python train.py --hop_length=160 --downsampling_factor=8 --encoder_widths=[48, 96] --encoder_kernel_size=7 --decoder_block="plain" --batch_size=64 --weight_decay=0.2
Rows from block 6 of the encoder of a small spectrogram autoencoder, named by matrix and row number. Rows with one number within an expert belong to one neuron, the router's apart. Each number is 200 + 30 x the weight over its row's rms, rounded and kept within 0 to 999. All counts start at 0.
Before each expert's rows are labels from the 100 clips, of 14976, where the router gives the expert most weight on average: "peak in band" is the frequency band that holds the peak; "strongest on" is what is common among them. Only what is clearly more common there than usual is listed. The data: tunes sung on syllables by a formant synthesiser.
# router: router (encoder.blocks.6.mlp.router.weight, 64x48), inputs 0-47
# up: expert up (encoder.blocks.6.mlp.up, 64x16x48), inputs 0-47
# down: expert down (encoder.blocks.6.mlp.down, 64x48x16, transposed), outputs 0-47

# expert 57
peak in band: 0 to 250 Hz
strongest on: quiet level; vowel: /o/; vowel: /u/; muffled (low-pass)
router.57,190,218,215,278,211,203,184,213,213,219,222,181,197,226,202,194,186,227,218,230,216,199,218,75,173,262,184,191,215,210,197,161,221,224,186,227,206,213,202,222,191,202,228,226,234,233,161,229
up.0,169,212,212,286,212,196,154,204,202,187,155,251,196,206,194,202,179,186,224,171,207,204,239,208,187,279,184,217,186,196,182,171,228,254,179,201,212,194,191,199,187,218,207,221,118,255,203,188
down.0,251,246,189,207,178,189,214,269,214,196,153,224,213,147,214,204,254,237,180,229,182,253,214,184,195,229,226,163,226,166,213,187,197,224,189,186,150,167,218,191,230,189,247,190,192,202,172,141
up.1,223,226,184,219,221,244,225,239,217,210,201,198,156,166,251,247,220,262,227,217,224,235,225,252,242,233,158,174,229,225,246,240,206,232,218,236,230,178,245,221,229,183,201,200,204,205,202,200
down.1,200,178,204,193,167,218,218,163,196,180,224,212,196,208,146,222,195,194,210,177,108,156,151,252,194,223,187,262,196,247,178,190,170,168,209,195,199,210,168,205,179,225,158,190,203,239,199,261
up.2,173,216,228,253,165,161,167,227,216,249,227,260,148,241,198,200,198,218,200,185,241,175,228,218,213,190,190,220,196,263,171,179,192,211,211,143,241,197,164,197,208,224,166,240,190,222,234,233
down.2,233,180,172,232,184,189,211,291,224,178,225,180,188,253,222,230,194,213,193,171,123,186,243,215,192,176,234,197,171,181,185,228,184,244,179,246,175,197,186,206,213,182,177,173,223,160,238,221
up.3,214,226,157,241,262,264,255,226,216,227,215,197,172,181,254,248,256,223,238,207,220,235,224,213,215,208,186,191,228,226,218,204,201,228,228,229,175,179,241,211,238,236,202,173,226,214,205,185
down.3,198,168,208,197,178,149,231,176,190,209,175,158,222,232,173,213,149,193,252,186,151,206,141,251,216,228,231,240,185,215,164,210,177,190,238,233,229,250,213,173,177,219,176,213,202,217,173,256
up.4,207,255,168,210,256,240,211,239,190,232,211,222,151,179,234,257,229,263,246,201,218,220,231,238,202,226,156,178,212,170,215,223,199,218,206,218,247,191,225,171,260,209,191,190,182,206,194,205
down.4,196,214,192,177,134,195,210,154,215,208,248,198,210,266,160,227,126,191,212,182,142,163,176,223,216,190,218,246,179,239,192,185,180,196,216,220,231,240,187,219,177,196,182,206,193,222,187,262
up.5,230,199,190,141,177,189,169,198,164,214,246,187,194,213,174,229,265,195,195,179,216,207,201,172,249,151,227,193,133,229,221,216,166,164,177,176,181,165,256,155,204,187,212,200,144,184,202,188
down.5,188,202,226,155,162,150,251,155,213,210,226,224,226,222,186,215,196,186,209,185,139,193,187,231,231,224,212,243,176,242,154,146,150,171,218,233,201,223,219,192,172,219,193,180,216,203,174,264
up.6,211,188,235,236,193,175,102,201,202,243,151,230,151,222,158,155,181,187,209,183,170,198,185,227,190,241,225,258,201,187,208,204,202,241,211,183,260,200,194,236,194,184,212,210,183,225,183,171
down.6,235,181,185,187,164,220,195,218,214,167,197,192,176,164,187,162,247,186,240,172,186,240,245,231,221,208,211,184,232,251,156,221,227,281,194,172,182,159,195,156,205,173,189,199,214,190,236,142
up.7,247,184,170,226,250,263,213,215,188,259,234,212,154,166,245,235,219,192,214,238,219,218,200,219,186,214,224,189,218,181,236,187,200,251,245,181,160,196,227,240,197,208,209,202,266,224,185,191
down.7,169,181,205,196,169,170,184,228,185,216,223,207,196,240,150,219,170,187,208,220,167,145,177,249,218,184,210,248,151,243,197,214,172,192,257,192,173,244,229,174,190,234,142,241,208,211,174,245
up.8,170,200,213,272,209,195,200,209,194,183,251,161,239,189,204,205,171,162,196,209,213,197,206,186,194,230,218,209,205,164,196,139,280,238,201,200,247,210,190,192,181,228,205,221,268,154,150,219
down.8,241,249,219,194,238,198,193,192,189,220,184,203,180,173,195,182,267,239,181,199,248,224,215,177,152,167,138,178,203,170,239,157,207,176,188,195,211,147,188,246,230,149,238,223,211,186,184,172
up.9,204,205,230,260,180,171,219,234,213,178,198,224,219,226,185,178,167,159,199,241,207,187,200,205,170,269,225,237,232,202,147,158,225,241,155,226,221,237,163,223,181,238,222,243,189,211,164,220
down.9,197,227,203,198,230,222,199,209,206,223,189,204,204,169,237,193,225,229,179,227,257,223,225,181,156,201,187,158,190,142,242,218,235,197,152,190,180,160,197,234,233,136,262,204,181,165,181,144
up.10,191,207,167,196,218,197,230,244,221,210,172,132,228,201,170,176,261,243,233,258,242,215,244,145,217,240,152,181,252,223,202,215,187,220,214,191,189,178,218,192,175,151,200,217,191,181,201,206
down.10,174,176,251,137,170,175,237,179,208,222,224,158,208,256,200,207,158,203,240,205,162,169,192,210,219,239,199,211,167,229,203,218,165,154,248,263,215,221,203,188,177,248,187,185,214,206,166,226
up.11,231,183,140,147,251,258,170,150,215,226,203,211,227,162,209,211,205,196,197,173,199,219,210,240,188,160,212,171,202,225,227,207,180,184,240,212,162,150,233,219,207,242,202,167,230,146,175,173
down.11,172,167,237,181,190,180,215,180,230,195,229,201,224,249,184,254,163,228,224,192,161,128,199,241,213,177,202,251,164,201,177,173,184,182,258,200,209,225,223,189,185,208,186,230,215,234,187,273
up.12,253,238,216,235,214,220,222,222,224,264,193,210,148,199,220,247,204,259,257,207,212,210,229,222,214,200,164,185,214,229,195,235,159,219,203,218,222,184,239,220,254,178,238,202,222,253,213,186
down.12,170,153,174,204,159,150,234,160,192,221,231,172,194,242,189,223,158,221,217,169,156,168,154,246,227,231,189,256,184,243,174,196,167,209,200,196,205,226,212,152,163,236,157,211,187,203,201,217
up.13,235,201,149,225,244,264,249,212,221,216,206,198,163,173,237,259,249,213,234,183,229,230,215,239,195,181,201,181,232,216,239,211,217,224,247,221,184,196,250,212,229,209,218,166,239,212,174,181
down.13,180,163,223,210,177,146,222,180,214,188,187,205,183,234,171,229,139,188,243,170,145,206,182,249,194,202,219,266,174,232,166,203,168,172,225,199,215,244,181,189,151,247,173,186,223,223,184,229
up.14,161,210,206,254,206,204,191,196,181,197,258,175,240,201,233,195,184,161,189,224,203,195,199,182,196,283,223,221,202,156,187,156,280,262,202,171,206,205,185,218,184,219,205,213,255,187,184,226
down.14,227,234,213,184,210,192,166,235,204,207,208,233,207,198,197,201,248,250,177,236,242,226,193,173,155,198,167,176,197,184,271,197,212,202,171,200,186,176,171,232,269,138,230,241,204,194,197,143
up.15,239,183,208,166,214,224,281,204,179,243,229,231,205,163,199,214,212,184,183,217,185,196,197,194,176,159,215,201,235,195,173,177,102,221,192,227,189,184,201,244,199,223,204,232,265,195,161,179
down.15,157,207,217,189,229,165,211,190,201,254,180,231,214,236,206,215,152,202,193,247,169,184,203,199,193,163,186,191,201,174,219,198,166,135,200,246,242,253,252,217,192,236,232,198,187,193,121,210

# expert 63
peak in band: 0 to 250 Hz
strongest on: clipping; white noise
router.63,201,214,210,158,196,180,192,201,218,205,198,193,216,211,197,184,183,288,208,204,202,184,195,41,192,172,187,192,208,207,190,237,211,193,177,187,204,213,190,214,191,215,214,211,174,181,208,210
up.0,228,186,181,239,197,177,278,191,217,215,190,199,237,168,204,205,183,186,204,266,189,167,179,190,183,123,217,168,206,210,175,175,173,177,168,223,246,225,197,206,175,229,213,234,219,212,154,136
down.0,198,190,181,195,213,164,220,132,238,204,224,159,198,255,227,227,125,198,197,181,172,181,194,224,195,203,216,263,210,188,144,201,187,180,220,200,224,229,225,157,168,247,230,183,197,164,179,242
up.1,182,184,230,136,174,158,170,226,240,196,185,212,201,232,163,179,179,225,185,207,192,169,212,227,176,124,209,221,213,229,170,240,198,204,190,108,196,247,182,220,189,226,236,211,185,204,232,205
down.1,206,250,204,202,186,223,213,174,217,198,167,187,180,124,232,179,223,206,214,217,249,217,282,149,183,207,204,187,214,163,223,159,221,174,158,209,239,188,180,227,222,160,230,203,204,230,178,154
up.2,288,166,184,219,195,227,244,176,199,155,217,234,191,185,199,224,230,240,160,205,168,206,194,193,188,148,193,221,148,160,207,193,205,193,254,217,228,133,251,196,178,194,184,217,211,213,223,204
down.2,228,164,212,214,185,197,236,234,170,209,172,176,186,250,215,205,193,192,207,148,110,172,247,199,228,176,246,219,168,245,169,149,192,218,236,217,240,206,214,206,182,227,172,174,186,201,212,243
up.3,143,168,134,166,198,244,174,192,183,173,204,175,179,211,212,241,193,228,254,169,257,211,182,198,189,215,211,186,115,233,197,195,213,234,238,189,215,180,221,223,215,176,152,206,222,174,184,219
down.3,183,160,204,186,198,148,208,189,246,218,237,146,175,247,211,235,155,185,197,228,122,168,155,201,186,194,207,251,169,238,180,174,182,189,237,196,186,202,230,172,179,239,165,215,226,173,203,215
up.4,227,233,195,193,238,204,242,235,184,271,200,170,152,179,230,248,226,259,235,213,212,243,190,240,221,229,196,173,163,199,238,189,245,212,218,201,211,195,184,207,241,189,176,256,160,207,185,194
down.4,186,148,209,173,201,179,229,217,185,184,195,215,166,230,181,232,160,182,202,198,141,184,171,232,193,177,237,261,188,216,192,253,199,198,249,216,187,219,243,150,178,209,159,188,181,201,179,281
up.5,199,260,228,187,199,250,220,176,220,189,244,135,220,213,232,238,207,233,212,185,175,223,202,186,222,233,198,142,185,216,244,198,214,206,236,260,159,180,244,207,242,208,193,147,233,184,197,199
down.5,222,158,173,192,233,163,186,221,199,233,235,218,193,248,159,199,174,200,187,188,145,171,139,220,207,173,208,255,158,276,143,196,219,187,198,212,195,194,196,179,165,220,190,197,210,202,184,258
up.6,210,169,233,137,179,167,189,230,245,217,169,202,195,229,163,156,161,183,184,242,203,194,182,221,162,198,234,225,225,199,174,249,214,215,184,134,164,232,169,211,160,232,222,253,177,195,221,210
down.6,203,260,201,180,231,205,187,201,212,181,217,215,190,145,251,189,261,207,188,205,267,236,238,154,174,211,190,143,233,168,240,202,207,151,153,220,209,175,172,228,221,185,212,203,202,208,196,157
up.7,191,180,199,240,241,238,200,157,146,216,186,202,179,160,213,257,263,166,211,210,204,235,175,203,196,204,208,197,210,181,172,174,240,232,194,187,192,172,230,196,224,221,176,200,223,147,117,242
down.7,209,164,196,203,185,178,175,211,241,197,205,185,209,259,199,247,123,186,218,189,139,167,191,258,256,208,181,246,185,237,167,207,177,169,238,196,205,213,244,173,165,211,187,183,224,199,178,228
up.8,185,206,198,210,163,162,218,186,143,188,225,200,203,203,217,235,295,182,180,196,196,235,201,179,160,242,244,181,192,156,215,180,257,226,225,218,188,165,261,196,222,231,186,205,211,165,180,171
down.8,194,156,208,159,186,164,206,179,223,186,244,204,155,264,150,224,191,168,202,188,147,184,159,231,216,200,239,223,143,240,169,207,198,175,211,216,191,205,191,175,178,231,156,219,212,180,151,244
up.9,155,207,211,201,115,214,230,202,186,186,176,156,193,142,233,229,218,228,196,244,203,258,224,184,208,212,141,128,201,185,227,188,242,173,206,201,211,229,191,217,197,221,193,208,232,196,179,164
down.9,202,180,198,183,205,159,246,228,190,222,192,204,208,233,200,213,175,179,208,201,125,195,162,258,189,185,215,280,138,255,159,217,175,185,266,198,213,210,214,203,182,226,173,178,199,203,211,220
up.10,213,214,174,162,241,229,179,198,190,183,233,140,177,141,215,215,192,174,189,212,158,239,223,172,230,252,191,189,173,193,197,170,245,245,169,243,196,127,220,181,199,191,191,216,213,164,152,186
down.10,197,185,191,186,200,154,229,177,212,248,224,176,169,232,178,204,165,204,232,189,148,171,192,246,169,185,200,233,155,248,167,218,197,199,263,183,182,215,198,189,168,241,147,212,240,154,188,252
up.11,273,227,173,182,230,232,191,200,169,241,185,191,162,182,244,251,220,261,200,180,252,241,187,192,198,237,206,203,187,181,262,208,245,198,233,175,157,200,213,211,240,166,191,209,196,229,211,204
down.11,182,184,173,199,178,152,211,166,184,222,213,176,165,272,197,239,169,202,217,211,142,199,159,234,240,210,198,234,178,222,164,216,138,192,254,189,212,178,219,227,170,221,178,173,215,182,175,254
up.12,145,212,198,155,178,174,190,213,218,182,246,255,251,211,168,182,227,191,195,189,183,188,273,247,184,144,195,193,232,250,158,182,212,147,206,220,180,219,181,177,199,212,191,154,176,174,204,197
down.12,180,227,213,176,269,184,209,199,143,219,203,273,220,149,152,199,206,216,173,184,186,153,214,158,220,220,176,202,207,188,200,179,144,172,194,196,197,175,130,221,250,192,229,202,211,225,195,209
up.13,205,220,212,175,181,172,155,236,239,229,177,234,153,237,166,194,189,249,215,182,193,181,209,230,205,154,197,227,209,230,204,276,180,172,182,215,171,239,176,225,197,202,228,125,163,219,234,203
down.13,236,238,190,219,195,229,171,200,208,195,142,211,166,147,203,141,223,204,207,176,253,238,250,171,194,185,170,152,243,194,262,191,226,209,178,196,199,205,192,230,239,173,242,204,166,199,208,157
up.14,228,189,227,210,192,194,147,245,194,213,206,209,197,228,148,173,222,156,196,97,166,210,169,180,167,268,207,200,224,163,227,200,217,260,212,189,230,214,199,217,189,222,210,202,236,207,194,194
down.14,217,174,198,220,194,207,142,265,219,197,215,156,199,183,149,172,208,202,199,203,194,179,198,231,174,225,223,185,191,251,202,183,184,285,249,170,156,141,190,168,224,221,162,223,224,189,195,179
up.15,189,194,219,153,193,202,152,224,196,189,211,210,213,225,177,208,202,212,207,107,197,187,224,208,178,170,206,178,206,230,205,213,262,208,203,280,203,203,185,174,175,212,204,119,191,142,203,168
down.15,235,197,228,228,223,193,195,184,221,193,222,190,251,184,126,140,270,221,240,201,200,174,166,133,191,178,164,182,197,234,241,171,175,221,226,209,194,165,155,200,216,198,207,226,223,212,191,176

# expert 12
peak in band: 4000 to 8000 Hz
strongest on: clipping; white noise; pink noise
router.12,214,189,236,200,261,220,182,204,237,191,232,179,212,246,212,157,242,204,214,245,180,210,235,165,165,196,145,200,161,188,159,206,196,142,236,196,159,241,230,166,173,218,178,189,228,164,236,186
up.0,181,226,208,255,184,223,187,196,196,239,256,190,229,210,194,246,210,212,192,218,229,163,208,144,233,208,169,165,205,267,192,187,231,212,165,177,134,220,205,230,182,205,203,213,165,184,201,274
down.0,165,255,238,223,215,149,181,214,245,238,186,188,214,183,227,203,198,184,207,176,276,182,185,195,150,210,231,250,194,158,151,166,203,215,179,229,175,183,158,179,232,170,212,223,232,192,169,222
up.1,219,180,196,100,175,134,178,188,209,161,208,227,189,179,178,189,169,223,217,207,213,230,169,163,159,230,211,191,216,225,203,186,204,187,247,178,211,235,148,211,189,235,244,166,226,194,160,185
down.1,161,222,211,175,214,183,132,167,274,231,233,197,219,198,215,179,283,259,221,185,200,195,199,192,213,194,222,209,216,155,210,195,192,151,197,195,242,212,152,212,194,157,216,215,223,209,174,172
up.2,241,217,222,201,148,198,163,209,198,229,213,207,170,219,204,163,158,198,168,184,159,216,171,234,152,240,224,230,168,198,209,238,224,197,164,185,92,230,188,207,174,200,205,220,194,217,233,178
down.2,221,261,194,224,222,152,209,187,193,220,209,243,223,176,225,166,196,194,235,211,245,163,205,181,232,279,191,162,160,162,186,225,182,188,203,223,178,181,183,199,188,126,223,219,199,227,251,221
up.3,155,210,154,186,179,199,193,221,184,181,229,187,211,221,169,251,233,220,254,161,198,232,182,188,161,240,167,173,236,197,217,209,186,181,178,243,267,139,182,205,207,171,150,194,211,182,223,153
down.3,195,228,205,187,228,154,207,285,216,189,228,225,191,195,214,244,257,195,181,227,240,217,168,205,202,158,183,245,223,146,206,215,172,149,231,204,191,199,151,211,179,144,231,189,182,207,187,174
up.4,220,210,172,198,212,215,198,197,227,187,252,241,230,187,216,221,198,198,207,190,221,159,240,201,156,223,198,160,244,185,209,210,269,177,254,124,240,163,206,220,212,227,170,228,197,151,161,186
down.4,179,205,218,223,180,153,204,234,229,174,207,216,175,240,205,219,208,194,255,166,171,193,126,223,167,179,204,225,204,171,190,218,174,144,239,177,188,199,129,250,188,247,228,176,228,195,190,230
up.5,229,162,205,216,223,178,227,166,161,209,219,217,221,208,207,197,198,208,218,208,227,206,220,228,194,201,250,178,215,166,149,167,244,205,186,217,316,203,242,183,186,189,239,192,197,147,183,237
down.5,170,189,242,227,227,172,185,202,243,141,177,197,213,231,221,221,202,220,236,150,192,227,153,248,187,151,222,238,169,190,134,216,236,156,210,169,187,242,154,221,210,213,223,205,206,188,175,207
up.6,203,190,213,143,212,233,172,176,207,163,223,230,188,171,163,180,199,210,184,183,174,195,227,232,133,110,203,210,195,244,196,223,190,204,202,160,239,183,238,222,203,249,217,150,198,203,247,181
down.6,156,232,205,206,232,163,221,153,169,225,172,226,228,164,218,267,192,220,198,187,251,204,180,154,164,200,231,191,190,146,140,176,188,156,190,209,212,210,145,240,199,184,221,162,206,212,193,179
up.7,212,184,197,209,163,167,205,257,225,199,209,168,198,236,208,194,189,180,215,139,241,216,234,164,212,202,201,163,215,192,212,214,285,227,190,160,245,217,208,182,172,214,157,212,152,128,196,198
down.7,212,242,220,163,217,182,184,158,219,219,187,243,211,192,203,189,254,202,202,166,210,183,193,203,178,214,173,217,190,152,146,190,163,154,212,191,143,134,153,247,159,171,215,248,201,217,226,219
up.8,174,205,224,216,192,258,216,197,173,179,210,194,197,144,243,206,201,149,190,224,158,198,186,241,181,213,218,184,160,176,221,188,152,202,201,202,142,141,198,211,169,182,225,204,212,294,177,183
down.8,194,215,177,212,241,195,225,200,193,240,207,196,155,176,162,204,177,199,185,223,191,191,192,190,216,210,244,293,179,259,194,138,213,263,199,167,194,251,217,158,236,235,185,195,205,202,224,223
up.9,176,211,191,165,178,181,187,199,226,184,222,174,181,223,199,180,230,246,252,215,205,181,231,233,225,224,180,240,144,185,125,227,257,184,205,117,226,225,200,183,221,198,171,190,234,195,190,227
down.9,229,263,205,225,257,132,159,206,267,173,178,188,212,215,230,198,234,213,211,143,205,223,192,229,197,195,163,209,196,192,200,220,165,188,181,203,166,150,231,174,169,178,237,195,159,231,218,207
up.10,132,223,198,288,180,231,170,218,200,211,210,230,207,188,216,239,203,202,194,228,185,205,180,240,194,243,201,231,170,166,242,186,197,182,193,139,184,186,230,216,191,214,237,276,183,210,170,190
down.10,164,247,200,241,211,171,175,196,242,162,245,177,203,223,192,213,207,210,246,183,154,182,149,213,236,188,227,234,184,175,181,222,144,254,192,192,156,183,150,178,187,159,204,204,223,173,154,180
up.11,176,183,207,166,202,161,208,196,160,271,197,210,198,244,179,206,190,198,189,149,186,182,216,195,179,253,151,151,215,159,244,220,214,195,185,186,178,150,218,235,230,158,194,207,158,204,261,171
down.11,214,262,218,215,254,185,146,233,172,210,234,205,235,205,178,203,237,229,185,174,221,192,159,215,188,215,216,191,243,145,169,187,184,201,244,201,189,182,130,266,211,172,206,226,216,170,183,225
up.12,201,195,205,228,198,197,193,251,179,225,202,223,224,226,171,196,136,172,196,199,203,171,207,178,227,245,224,189,232,169,228,214,205,185,199,204,218,237,181,247,255,162,136,219,271,131,205,200
down.12,202,226,200,178,190,178,180,232,222,217,171,217,220,211,196,212,277,224,171,167,228,225,155,157,161,188,188,166,210,170,238,191,192,154,215,176,159,169,181,231,177,179,190,215,218,256,213,120
up.13,267,188,214,246,180,181,217,206,166,271,217,204,171,188,195,169,192,191,202,204,198,160,164,220,226,254,245,222,176,183,188,222,219,197,235,179,160,219,195,217,152,134,220,214,258,211,176,206
down.13,195,178,193,196,167,212,209,236,239,197,241,176,192,168,213,197,232,186,208,174,226,253,128,229,193,234,205,239,187,187,205,197,220,207,257,144,159,190,158,209,181,153,147,221,181,250,233,215
up.14,272,217,210,236,187,204,227,224,220,260,162,177,171,184,231,224,197,254,213,195,240,203,216,220,201,185,212,194,207,275,173,244,204,203,212,188,138,225,189,192,185,183,262,206,246,204,181,191
down.14,222,223,154,211,222,147,220,194,182,208,219,228,190,239,211,213,228,196,173,170,231,206,174,200,159,200,188,212,176,146,160,233,219,145,193,170,125,190,170,179,177,199,212,205,177,185,266,143
up.15,191,211,193,191,187,209,176,183,203,220,147,216,200,226,180,198,216,265,244,188,188,193,203,219,176,143,170,185,167,248,166,261,196,204,201,129,156,217,248,167,247,224,195,194,215,217,214,251
down.15,220,293,214,196,239,180,189,235,224,224,159,246,227,192,189,170,198,203,197,175,229,215,160,201,193,183,170,245,164,134,154,227,223,174,195,219,169,208,225,225,220,184,237,244,206,184,183,179